Rows from block 11 of a small sound classifier, named by matrix and row number. Rows with one number belong to one neuron. Each number is 500 + 40 x the weight over its row's rms, rounded and kept within 0 to 999. All counts start at 0. Numbers have three digits each.
After each neuron's rows are labels from the 100 clips, of 14976, where the neuron reaches its largest size: "strongest on" is what is common among them. Only what is clearly more common there than usual is listed. The data: synthesised imitations of 52 everyday sounds, one a clip.
# gate: MLP gate (model.blocks.11.mlp.gate.weight, 576x192), inputs 96-191
# fc1: MLP up (model.blocks.11.mlp.fc1.weight, 576x192), inputs 96-191
# fc2: MLP down (model.blocks.11.mlp.fc2.weight, 192x576, transposed), outputs 96-191

gate.419:584519528541486529426490447509485565535595449483550528533441495548493510527509524508465533531489506477403456439447445470523473517474566449474521488553553490577485476405514508479466467487388463445459587521469520506496482510445497498510500463477522511497558555495515493444513470618469464497
fc1.419:392549502480555532451600532499489557532417508523525495440483502512544474527415506476484472493416519422512541557539495537491547478512456509500425474392556507509427491484447468550489519510471490456540496485459537532483456496458505575524531452512418447519521488547479553481512502512551532490
fc2.419:513537509515416527439516447508511480463426458541458534548530478534473492563519432449530544516525592474532475513483552530466503510552476543569457492461606503568543548484431560543467506463532501530533506521444536427451490518473468533480560441487524536510490531463504405539462536446493481444
strongest on: nature; thunder

gate.14:483492500476486488544487493480518519461552500486525452505448546518551503442492511548484499461437472501561464487431485499551359504451486524448484554425577473481481507474535513541489508536448478472439529538441549458527520467538428443531527500554511425544482481503496536530494469533551481525
fc1.14:521531472475533502572529474413470543549553415515558494538511465521470500457520555594466449497489472510454487527497495577515552526539466560514438461536477502497513494424485509519529480455465502510473551544483507452544417585478507431562533471526513497519524481527502469445512497503462489493
fc2.14:522489507541450549504457503451496505526457433510415475462467501488548460506450504496457534462491541489544452514574511452462405509516492522468532472493590453489533525465491490598444498449490399451488558502404512506475487533476505497607496529527495514532586474489477519577513478533451524482
strongest on: beeping; signals

gate.155:506495500549532540460502538472496454467542408481509505508569539532476476430517513463546536452554462424481423441437453507464506527422437502471489501508524466495445479544483484554411487463493532471511508500505548486505488463495537433488519583546477504548543536478584500516466472570526441477
fc1.155:416445560495453509560485475505499577534505444542396596472488441560466449568493442437495474548497489536481433531456563458480523457434498439473561573449585550506496486507474476455485503500444491544482513527523477532525455465443502575481488490550546475474484474423536519570478435443506490498
fc2.155:529544534595456539522473550465530506490493533432438535469456530487502418454431510489561498499541474486499497510521457467517582503516520570465521455527427521445496488435475463580495376569518568492528506511424516476452494459490516523533514468528591436469487432577517513505459460463506461488
strongest on: people; crying baby

gate.285:515526557521549514461486449505501533536442519447482511494492517589529564455622431457474441458460568483574475461490551548540454556533446453397466555451511459586386524527507479523507494496498489532483504465448483555562460522536598539582524557450491417475528525460490550509534485469478508491
fc1.285:552439460544472543555533473508513453518532544519482534526489499441498479523428564520499520583587523493467554537532448508458527458454549559550496449493481488536564479469526510494491487534509535531464495587564463494446478467496422414461484452560525467560415511508524504516426467491535526449
fc2.285:457551471480488539465467488425506553527479516444489463489546630405503522376494521481572469497509553465583505511448552537518511447480509503534554497467430523440508488477467513483542478544466531528476522485495463475540466473470441572474423516496447544558499562448485419509420493474457532517
strongest on: animals; howling

gate.62:573465501541500425553521464457463448460536496507526492417566562421497454399495512522455532548495529519419508502491549536546438535474488468488485476514654593405574554519487522500509450565515472558503498439430516518521542491482487498470537469476576456493523511473450469452532528474520462510
fc1.62:444556417498472548554561488484550510470476544403561481479523453441521573528496484516503483495475513484466543500446484462420474587505499497487536527563493463540529537497452561470472514534487538471487477510524472546540494499529539445527520539451503525519519484518587447548538501593464490550
fc2.62:503488461484403512448450554525536481552537470446509511462397492457470502521462442494515433471585522446444513479486514441483512472537533463581449535482508492546456484481504494413408525509516458491507485560489478557492474505482533474478506457505472535466498568519511464533560471508541506580
strongest on: people; coughing; footsteps

gate.254:565500504591496470484523517470510475479457495473467468530409434500542518556572492492468511518473522526442544430497502481476471495452523534523443456473571482500487584417517541452499496565480539505524483535507428464549470480543491499479458480479533459497475481510488372512495400441401454526
fc1.254:471556474423531569524525495495532540437482426515600474457507541505495531505508477555519503493507449463503499475510476497542499455529509458420531495531506490422486575577536471502541419458508506450487459481476589549547453537501461531553520446529538535531475451486456484502491547497477486567
fc2.254:562460421519535501488466538495519495416532408531448509544549463501510495499499451483516485488510560532422507589476469556491464459485476496492518582447567562422412552524467501510531520527562507510516546547451501496535519419523475589508539529421456487540474413444446563470527476445554515517
strongest on: beeping; signals

gate.167:543437485457463455410545512541463429486477562483530447549465524500422530442510528505557481464533563494496493528494483502494486530541525454520505567515526443565577573539461570471478487569499473511504517466556562494557500481466495518492440461481514523510491550454471520508448449572492454449
fc1.167:463571486457492458492436551499485517524506519411540414470527556472442516502498482514525499439521514465502486547499474505495494508518493500501516490493491470514529477499465578488520453482511476506443443498524570462467445481527453516522560473466455507529555495484505530496525447537490534449
fc2.167:511470535502475537469491523514506426482501511510494504562459467467530459461550477553445481495513514457446534560523438527477502511453503538478585469418481530429498447500522469541574483465460502548509524500461519526528577503486524478542420598452463524550586491507531497546533608492569494511
strongest on: people; coughing

gate.35:486518544570400457450454564508501533488544490521458547502486439467560578503464473497401578527469518468540411476539497542501489461498492515506499557507451456504484522547405541537500476529477544488451482533525515592561514542526518537474471456499449546592481485459509541544508476461549526542
fc1.35:484503620549581486561530479462419532548449464504471464519535442492525504498536461461534528499536550471506520488525484510551412484458463507486516493514473437485487520526441555519579459547478535530465438563498493426529530543454539473531567501472544463495510492452513510490519497487482433538
fc2.35:505535557516467624464454537488512482474471519474463525464454497502486455494540540504495509464536459539424450505434603493446538514489531592470506526476495468478441535559538537583467454448496416511460450516483475474550513519440553562517496485515452469518590497498473460467411437520527526511
strongest on: machines and effects; sawing

gate.172:500552518564475481530486543512480462527580504544473590548485483549462451527474444554542487512495479436404463528440459442494468444462443463485513534498523443452477471502505519427489512512486580520459478506449445423536448520477532538505459450494491526494453421485548461517466485411476466594
fc1.172:544477553522445471513475453446519475507520514534511447538514542570435410501546485550491516479509499554497526465445503447504425491505447466538559517463469496518452513542511460506578485513462562515565489494505492485542488560442479548508515397443564525518463441544498419494472495479464532581
fc2.172:493497546501502459512462479510500511469422468514551540460459524579493442490512478547493570501552470544449523469484583451513473547420487484479428508540458538400513537454453483464524498472510468500520499464569487451525481515440483517431462601528514532522510479424475581537529514511506502523
strongest on: animals; meowing; barking

gate.314:532516484477491495501513480543420481488521554508481549519465510459445462524514520461474496524488493542531462522500502492497516487479515581476531524538524499490511503511486555492502516444495472526555492482609527546571513465507435477507407431467559484519477438530493499463571466538485465545
fc1.314:538463544448453496500471526572522466525491522469515469493564524456585499462559520532442524488536525474493477563545583504532465445514509494427543518479568534525515513544442472485517488502506463419533551520448557516498539523491541475482450498474468444510429523507521472449487560520397523511
fc2.314:460408505512526481480488496558524526496536492483502476508548487495412514441582493493537553437547508412506411456546472539571520459461507503494435470530533473507491457533506537505510454592488556499436525574458487455455489547515453491522516522500503580561489473476588532488440512464516498557
strongest on: household; ball bouncing

gate.439:490514478547486525521491525490448502512565506543473598458501486449543532455462479542500580439445514534460540517480479455493487474436468517470590465467518523470478467591512512430419477472510484529591540492460449469472559525474481446525478493513537508484449486426563429503493519478501508474
fc1.439:494475513470522509470493464587539545488419486506506430485447467517445488593460475462486558466513509501485489473503413456526550457514481480484452536493496581450563460470479513534527532483552501504437488525543530524582516488493483522475481453424536500421495544550459527464549434514511494528
fc2.439:446587493520463424519509520515553514456437511555476517529473551507568475577571478541505489501541521483554474462457572535522471448520464491476542520544502515488434389518494509489498462469496539476490521526555532440516483514521499511483561547502479492470434522501485547510442484487455502536
strongest on: signals; whistle

gate.537:498497514477572547418557445506399550539538422430492443493475541481514517498456424499480528519537522460519460590531429552528511549519562490489515471489506508593550497518509478600393519513521464476502512483425488499552418471484493532502547466523516505514520525536513449448510492515558452526
fc1.537:550509581486526503570493493440454526555438448554432452491461440515483482494574521488526477448564552519539503535497499467445500464535588492512540543535543513527556510542461521436476567489533487503471467494517463535489425530470499454489439520483506469507499490502481539457541528450500414511
fc2.537:404467521454553555474551490558526456493512522501518579496459537482519452539552474551503496470549481511430488532438454491502483531421514432521369475475521488475501537597499460465545509484505513606508501479512515538493432500438512470530482534520545457532537507480539543518548469506479451479
strongest on: signals; beeping

gate.505:521549429509411471556462476483510601527522529525510569446463512465497533559518500527484510430505528535500395479465521498501495483527434498502479549523503449526467546484488429525470505508540554515613547521546452487478463455499507509519459423494455461558542525517482541517431514547550494480
fc1.505:504572449542374493508441493476500537513519509515537513438499512468525513562526464521478472479461483520556445487505540445511559540476466520536499589486506528470463505508463474515503537521508576459558489487510441532502455457494532518485514465491462528575511501506511509511495505553508567493
fc2.505:546408490467564461552483507543507501493549513488491493505493503485493522552520469504525574496470453537540539508480416521492475538538489435448493459533530513530517467494502502518581521494500522573492502522500498350506512513492446462442506500474546494560486522496567494473518438523476550547
strongest on: machines and effects; laser zap

gate.560:506531518541556507576476487520568437514437496490521549511452535470512532456472465484426453442513527519550494480537481425503510521466538470416496557501522471495375513515548515465523511516502490470476508444460515487528475521526564544529560567462627548508521565447499496472442429517461526415
fc1.560:433504538486486468526495438445559471537451449480580426537480523590484494487498588499429506455475510552462447540528516495528556469546551489490423557536504487469501518456495487473478516529510524490492501470431531505485501501521527582499494502503525527478591481468501467498526488515476426540
fc2.560:554472489513515532513421545567470546540476402517477567526498514462455476580523484458540491507551491552506549507535481476543479526496505523444473515491397522504474589481505486509541530527482477466494510503429500458471461543583544507516522498577489496538498452542501513445443555541511510524
strongest on: nature; waves

gate.397:498516492430477559505572490490499433478538406463554582495422435458541500559478471534444491507432520508539414479506522503464522472480459490492578497512530504514480548484508490570525548507499572456509515481431424444474431467513414457475472467510457543479559435556555472513445490584524429442
fc1.397:423503512426475491492506491522605457407534478487487519502558457472484543557492518518504456560498527527493498571507464492464471513548540529525484478549557499611561586557577471524518490503452499550483425476488423427504469489502466472423473537497490522445494456446480503558505543469447477497
fc2.397:446441491459495527487506572483485456499467494521521480532506527442489497547460451553525412478486469544502427472514529462499475491455541421513525514562439528580495595503573486532395510481519481575550509539521482547520509498534369508471418421523505555459495569513430575494510550474473483474
strongest on: people; reverberation; text has "reverberant"; laughter

gate.325:450521548504456514549529529470518542520496510496481526468457481491515476480470529550492563497490504532560463478529415480560474491521536515497505514437541602523517460494459532537501595522540533510517526544506580520560502495580486504535602507537530446560505493545544530532487526520474382503
fc1.325:503524491473459557479537434501463512514459462532484430508487534469486513437445605504536501470415445495433457484458501449547467465507470524524495507500441502549491464492462514469521483473492490596468519516440517506491442502479476532410545455493507455517467484520515446470510507539504490504
fc2.325:478528534420458458515523558435519444497471486434435461470485457500487467475475466502467494528456445564535524518521577506563416575451542566476490481505594540443430472449506464503496535463457554491543527523467460512470500496550505480505584483514503464544493510494527533555487488548519527486
strongest on: nature; fire crackling

gate.312:485496589526496556550577471492522474600576504476433534528445493572530530450424498513506568579515488495564404466445502569482499505582507481482496514493554515526496542445520503580511505465516513497469492506480519552589495471557513576452506504501472442530490461539481475538552508542513486466
fc1.312:471466477497529521397475541451474439461473490497636521544534496509500464466510520506595488516404425451537484481431525541494453486523440520481524511463465488542522506543512451530441481566473520446496512515490548480502555513468525467474496477442557567498533498491473522475475509505514485456
fc2.312:553600504390496560535514469486525533499551498527402476543441452517501518504518497481551505521469493500550528427574468566514476470501526469510602468496495500502499486496558516515515470522493526443547456553484521496507454549515443532487403511547537494558493542571483469537484416523520498529
strongest on: rumble

gate.190:564562542508497491561431470541516490483533494420487467533479517472528468503518526506517493509525464532573526459475387468556558544465512471489474459463463408547488513567485585510480509498489510464560450564462501460457434513458512449450554444556517495467542535536451560472477468445508444455
fc1.190:470476446480537498467516506513529428461536503536502527557422462479399519520553535525481555419441581458446487501550558470506484390496479574470491543523528576453442483474524373484520543437487482570545543439523538550515553520531435498518502544431522519508491528480567481531536495562427557504
fc2.190:464529439456448493558433496428539551499528438526492537508521459491472511457513497528555539480543507462479438462488466514557561476468469474495506509502481518446503505504506468525526510481445448439496532492452455474493480497549510421499561472532451481446500504483504539451446430545518411471
strongest on: nature; thunder

gate.508:470435493509465565551454511498479546498608506466563499432466503483559445500471546488483477505507474546456520409492488482515473476421529555490510502440520534559487523585479486557518491525446559498481488514493454539496535446430478478539555501526473544483460515518493450534509462501496514500
fc1.508:519530538485579478535493493519510473441498542514467459534478527516518460438473438545480607516548486510529473463529464503496498540456478433438493519487510524486536467518517487558574465477543513469507477471526543512493473596517494493456472462511500520470536520418525458578518427508481460553
fc2.508:528507574439552488478523545491492487491495496538521526561453480509488505546485526557527549539510562446542449522492483516452507448416499550554507534486520509426518531559531567536534498529513555452477564487542513497396429541510557470533531466546557583505465501507439512519514506558506536555
strongest on: nature

gate.552:444479529488557538444564493463440535518530481433547472452465466529511576506475517510455529509467445504511397534519428506499504536550544466498461529394534498525401459450521472503441489468507455493540496540499491571526516545474454466435511459503454473517589454592589510497530464610560486420
fc1.552:532533503447503508552484549495554494432484515497394523498596516461455480505539480495517526473520551539457601424524479507533482509465452573471524502500492536459546509509544527459536469511472480495512512545555473446468538497565557548480529534493523467515399522408437562509563497403521495562
fc2.552:503480552476509414536497527446514492487511532505509456505509512475444483520504490534479442479519494591474517593489516493538523398513512495482429564584490518511423503516500473444529502496565525470437496506476529600533500461515499474485417426525454464443496488549449559435545503509493530479
strongest on: beeping; signals

gate.396:517506498497507454539445586531517535519485474489551444572464449559544557521479496505467500482487467484437513483478524509519535536460507540452592507527435536549528525477514508515536557501470539547443496482576433532552517459490429566487473529446460411476472511577505512505486470506380512462
fc1.396:434554532502504496500551517509487527502501443527499481533517466536417499525508418487487516452532535464465405492468483486481429534489447510469582385409481483467453510514470526520466543417445521529440459425450482540507515552468546533493456511535470533527543497471422523451485504473437468440
fc2.396:518500502480543561491524509530542481479478503519424492476495498562490556457505508536506452531546538492570529455353548494515563492502459525536547534424537495496479504497549543550500486434573489593536480502471509501491442507465481453509487485437499545508427502476514480480483516539469501499
strongest on: rumble

gate.526:472581527488478504516453503546457518478538444539495517488462547514430498444535422479614516508490420507449557435524537459536492571491502516462507542492494502467556493513535517449464494485479448530546459425506510536491484534462536550488532477488450562457456497489501513486516470510474512573
fc1.526:528518438469472526555508491511424491493556507516495492536466526498556433513429518383460547516489405466489420460478468432495463447521499438442470466534466497547493528464445506418496530535504558436551471542441449530502536515529556445531478549494510489565485462562465526521467424557503477496
fc2.526:495550447517489436447479506461538473477529459421588456437498521464485453506457523409485521476469575385505587458515493544535506435580521441509476530494552451564543530476528588517471474513500526490471415481486502497466493484487460532544532441562467486582492517464484504540500475462453516440
strongest on: signals; whistle; reverberation; text has "reverberant"

gate.33:473491513532466531454538480508468553480516516508477539475592504495557454493485421483504493525534483550551502521513517461409488530526530543522447478442508450470477509542472502382397514507414508503588542480515501479399520524603522511528515418595494470481466478474500489485448507463503525523
fc1.33:451545479480435481506500472566492531542508492511496524494464514505542521501438587557455452465516449557502542539478498521491463479477569542487509442499470449466545456513536484459504475522456518540480494539499440525449533463603478530503492499504494453442515491498532478539416504464463521477
fc2.33:511504507507593501511420538513466521492498501514479471533523486388508517541413458489487494546512487472472471464509435453544479485546507458553484534530468514560573609518444547489490464538503431485478494511458462483465489510566483468483568468539517509491481473470517466517455508496449390577
strongest on: signals

gate.441:477496504552548501432486548514541424513479515571493491568534447448436499507460525564495511488497496453376438460510486460510506519474505497571505544490510575489440497518494460536472500519348457473515501520486525409454493460439515509493531515510448501403481494513540500494472486480510470553
fc1.441:513522524574510561504427488583446544474505484490522421555539541490430583472440474514522497455489395443488515522474517493484592505486467453493551460544519537474571475487525497433460491498453451524428519464519561526462593555536484516429452434508521490513485485475445545548507493565476502563
fc2.441:520459504542531548458440490561476491477497522571502515604428461506544482510517451496509536484552516526552428494506518530497478556512516507546519498442526476426555457477483527544478547488524550453515489553467497510592517555478543455477517565515483479409524433513520484540462532597482448521
strongest on: signals; siren

gate.475:540499476521485481450533468491544495527495501464467495539555539537556381560486481524486468445501420508514426509448489554447494490445448548496511455483598429481483505518537525499514503475459480557465494548531522526503500546518500503460453495490503510510486536547537501485528445502490459504
fc1.475:476507516463501537485512513447512407536428547493532457476515490440578478540562544463595598529524492560442452560512527546498524523429515452517425559497489549523567494548525604504536488468556469469562465487514457489435536487490501442497539411458544489486519501493457538463576505496521442506
fc2.475:428491379501539478534494584508458464496509567443495492571523472524425534516555572499558499497487494435482423478532490513531553485554539483533445456468456520456513486537501508523479501538481507497360534511549442571521432509517583443489510468502503479505511420434529498578489540519537522492
strongest on: animals; mooing; fly buzzing

gate.102:503500478496482396488450498497507511466442455540479497482529513523492478492510507567494554493530445491459478532437522476472551470513551479554478474471563492506479447509477530429439487525526453452506507459495519534479483507474489571520504498485571508487486455480470480551577519440512519532
fc1.102:483375552522474550555518439467444482501545443525516453511479494568486504591509489563502469482524485523471518559521514466471516512419453487432481537454516451490511507402532501467496489535528575510533485546499530519551505529539471480450495408565495481484495441535542462504455518499520529507
fc2.102:483546484532532443548460540549476526451429456443502485478525527470469451513457498443442501496473514512543497514519532477525429501498453518468459570416479540529468516418493508535517521551512522543563533477549502457541458468445430492520469547463479521503451587438533482453544558461454534507
strongest on: beeping; signals; barking

gate.546:525562522475512567552527520491469470503578437446439476473454523466512526476533445504432580491581449545566547503458421534457465510483516517444487491539543472413474500560510547556468588560487511471505482487485609511586469541500468532466495498480555450492567448555482401546550522491466525500
fc1.546:504436516542533473559542507567443486495462478491466407474598530502533494504480467507575510495508550557427542505495467464517526441499463494493471511513476489482505469490462546495499468476519452433469547506444494500542481522474550512523552497590471456579492494411428529521521519540471436440
fc2.546:543511533482511454470553551480434506533452456461484454457481485444529542451456483527457470509504485512542438485559561490491443536532525427445492497541518503412514559575502543511431519444468472557516517530556498493514480462446496501535436462469493486517512537596516557537535533470554383501
strongest on: animals; white noise

gate.97:490583488436523529476452492436529510477468548506491513444534525466540457496476510513540522595469495518514512471487517450439501538523429574466509484560466549506523544416489566518476544537454557520503507450515429471554466499525447498520484514543483626526413570433541513538502506479436513492
fc1.97:592482513472443443516470495530534480495544541456500532495477569455450454517523507543523474564495531522503415435472475471529511571456497437511462523508519559501455527436538425491499487509504447522546614490461425492567519504545501442475514540499481507407516563443486510501481453502477519415
fc2.97:449557470557552549498544493536506554523516553471532477500504477508531482495534517489539475538431569499528489408518483489467530477547475492431483495556556414508563510549485461488462467500463525416574506491443525523524498505458535569416426486541483452475482470554541502456534441471490428480
strongest on: drum roll; music

gate.244:469565581491530515500589482453568567486462552525488434493482454492564528437476528562508498483535498479537511424450544462463547478455463542551575489531480453493469539488490478486482514432444526510516472620492491595506547496525505572397460504458579447554534524515525457546480544414495438435
fc1.244:569485537528521511481511534527506588503518505549534519560521472483476503471553532449481497478494572444567580497450445499581555472497488528449531479546523506459524471520465530514532507528542534524496484474543532511453453489576480512534503431505462562539471503553482478537433484445489539423
fc2.244:525516539499494533528515518524497475446544483531511520492472526487586519531487509463411413479500457431490560530539591506433485517429453450461507481475555557584505377537550488466456458487518503465545503527535539490468425498517539454455490544526476518505526491559500558507477530483522456503
strongest on: rumble

gate.319:542527513534512494503502540427502466457478549530452491507463516458517493477486422549511468537455466519501427501503519503519480576433532525558503519449507493467448482464508508504504587559493442494448528468494460439464471534450490468449459572497472528485465585517512485422474436493520541537
fc1.319:519552481558488505463555534524488513444500560438495485552512544506473429470528528496489484615474508475475531522454550504491518501496491465453505503470467527558446525532466515463532460473414574536496538475523410451554503497477456487500487639507513590464501521519486466500482445509422487504
fc2.319:559512477516481547544488585488543572504508536521533513462483516529456493513493513538471493554444528426544532591545475463479523502504512474479522478537496441506457473580458440499465459493447435496547477451494453579468596509450561496439463508503541493454484548451524529505526444567512457544
strongest on: drum roll; music

gate.378:454495492451506538428491489496483488495512530505524440522524549487525613477498499520483493529490465443541479539479455576499482495575501547535462450491550550624483488421534474512511519465478404521495487483488453518589481542473521457466528499494465474510573426484534444457448496526538489444
fc1.378:514495517500515466515506578560556513503489507541483532516542532448503454588548507447529498476539532539460540472531529420533509463492476478575540521555504549459522627531501530460573545514500561492516555469513526524530469475555511531427476530477519486505500446465453582460517520476472539537
fc2.378:428442526478456487489473483487549546505561586534484500434534571487464494535536504475536465504541537534486534548470476499552494426509550463489467507522484461508443595521488436500558498515580549524422507434488499592487539501494542450459432461525472501446503455522453518481523524509545497491
strongest on: signals; beeping

gate.136:495520468587494493449513499533594467567520471519491563505541513476550475434514476537539531483465490482557461496528513524433526444486533537516455549505452536486485496519496454482495593498455457456489505465522512426413473484508450416531444523500429470458528417408484444600523486472528543550
fc1.136:489462530502527495526507475494539526478539464447535448521558473477455493512559494501570437462547455573548448513499515441470471426515530498520485408398552546498560484434608463450532453488500496528526454446478495396567513487449456497540529449538508527479568526499522469516432471470602491450
fc2.136:540534508503518455496570527546506461502480538529512548506463581486505482480500454524488489467453515430572498540498460562535500520538495484468544543462444503451490523482496554468491384446444480473505520493546500546509472531479490433455449531516593463510515509487461490577469489432568473428
strongest on: people; applause; rain

gate.67:486498492542476513536522443479473525502580560560455575479464509452488560470452495530415465457510527539429450444473543552560452505554439448418454553508535504462458573472450455479488481515542498490453527489508519508538532518570515486428452500512512541446608503481527545484549468477455550446
fc1.67:508548541433430526527548470511531482557478520533511544449460453452514472484487433508466480488476522497502534463516479452526560548516438552495514598505523504495440496407491441521475489479484493609487502505448522555526498486574475434472524483396536535554560486509536512500539582493502475465
fc2.67:495488536453525500474513506509494489540451486504566526501551497522517551502445471479603564535508524465518571467459549499549488528532481473478559455476572485511522483422484604476530495452457543489569460464462533553561562518541490543463530520503540410552506526550562485534466521555564481538
strongest on: signals; siren

gate.154:486477518527546462450463539440498478529507459534478488486514520518568494403492509530468527586512480566574573522506519490551548534572452455482530575604492460516554571559481527524541507519481493558419547463571517472451577442519462463523502576508506477517482525478442497516556539497466501443
fc1.154:486499484516448525448511539508535471490443529483562482550458484448442486577505532536538479463484509528478443497507463501527435569415494512524558360489427545493449495444558471465451509424514530440548384500483466485531457524465526493497566489447485484554506502509471503532488534470528531525
fc2.154:493427481542473568483541481496536457488452510420494452457506516565541520522470484473514526463423469474466481503467568551535446500502466512488530625454590562533467522513496537474536474460552441548508532499441490466518500483396481518547495485498497478452514543545505476501481479534483502451
strongest on: rumble; pink noise

gate.47:480517455450424464458473492498486459572487589450512534475533510549521382486461518484489455492446476506502528535489495495513499508453481440557508478484471528545455510536472554460503615481539495572519445516463494474495462571549462478428483508415503490508520480541465518487533533485468542515
fc1.47:515484458440519555482473431514600588506478542421463417511534470457486454460485415538484470557549451475439473500495548484485482552490505488659486515489542454525521498492484437509525510515530535510512490526482496514525524527511513509418503363530491521572501509577473515546558535451470491533
fc2.47:565419470527503507524527523515500476510547553445560446538497505482555491493527518537519473516458504488501601508526499567462544454524501439519450480561485545495496512565526526518572498509451569483438565563475538465578428469526465496434569470570538472559569491484419496504513493452525564497
strongest on: animals; fly buzzing

gate.386:506464541539466533519435501463444527475536488494470489416459505546475563470498580505496540484465600538470524529537486560514496555456458485451555584522519489522506474454474493496517482514520528518509464583485542569511530462442471468525497536471513531529526528515446416495450507491471529524
fc1.386:457529517500549445534531505526545523492502462519462538499405476500511460523502467480450416511527513454496462499431501498510524486484481453550505434536505462462446483468488496553526460398597540490523483481513491443512515552515461498541535467486522503519497438457441479565470461522420463547
fc2.386:469471482484492518490468537505506437491501479472545519479526443583567502468547461515543511475505567430432529547441539473492494516528433491545510497449615534476506491498484546540469432440478476438544442559521446484513453513582466533547471507485460500496505526492533576486497540545428492481
strongest on: rumble

gate.94:472471485502529553486463443519482521547525572488522500457494499497570586533482524487473516563530488485483519455566479450536504514467518464501489571506469463471514517502509436552532420477511530511458467542484466549408538427485481494430531563491466577466466580538472453529567448440513541527
fc1.94:462481538489589457529514417470488490432544481516499494468488634478471416538493484463497489527479476565425430572542510505482523519509492489509532458501605480517497529443512485495425537488501539488530507498539517434489475603531531503504456535537463526458473495504501470450449516469535509504
fc2.94:514492486483528485481415466504501468490540556453506523506544509518538452464516507490558493449537487514526522488480550515505538479470439501518507486503582456472481620516502536499467504465439508494396512489456553514476584530475600440506561474423501452510494479532536513480463589493518515466
strongest on: rumble

gate.571:517487491541499544546528473536467508496536516483519520490473540414445460503548525593524489544447474484556459468462510446404465459502427456560569482585528443550500527511480578480470508484530558494442563456461503415490417502533510493456468509502478455556425521504543460524493493548504508563
fc1.571:500550518484474418503481447512433449525482478459409468456473487467488493511474514444444422519489421531545514522484491504444493507530503445433465587457549462392493596514442534487489546477476460528541555470503529540436564518522433468493434512462508466504436475481484543554494519461478455501
fc2.571:607535513520497505482524576461521525446500573507582542527430546536469522452491518545466575504468468510462562529514545495491575504533427470489513488517538537470543520456546444535548508410595490528508473531454560534536477523513552460490575525542490477437491497540514535479528513549464502524
strongest on: household; ball bouncing

gate.536:565560555471581525465507501545492501521525502492505476442486547525497547505526507529475447538561503475482404469536477442504427560510465557472499517464495507527449528527564530540501558493542592492602480510481419554489426467477498563504487489533537448513518506511549552553539522560504504496
fc1.536:520620541500497481465524467464528493497510532548499506515467549505509525520455521530455422533551535503464514486558425432525435520489478522567501495479520460561455528522504456586474463453439484511494529504539520510542484411551571540494499509477508454548471514533485498492450537533505509502
fc2.536:538496604517512565472495483476476512511564456444479413463525493520467521539568511617480481439469462442560544562493463524494453483500460570529498452591456439512483523519570472544476478466540419463536512514492533469458500508511423559531522517448463502490551491542516474471502498471506458417
strongest on: people; crying baby

gate.106:464535477459534483476511554445513524486425527402486525549498512521444528440488422493481482473588501586489468538527521536495488491523514435548457573426480503388575460423491484513515505506436533473479473489549567530550518519566523494565557478541547520514448488478515527455477525495492530473
fc1.106:549524536534430531513448498477580556489506479508456468539495425426515547558497505515473508484504458453472553509551506435534528455560540617510535543495543444597486431519475534439552468461476426525457505460430505495521468482417457538431565496463554411482525480490499534496443483464461527525
fc2.106:482524493542476498448478493482507442497504547554491530467546477480475540566410484417488484450571493506519477528472516577552511536524471480506525427455486496513524534558552491491427518472520547467421513404475502500469517557515469503505545522551477447454480477448492526452554452487544453472
strongest on: household; coin spinning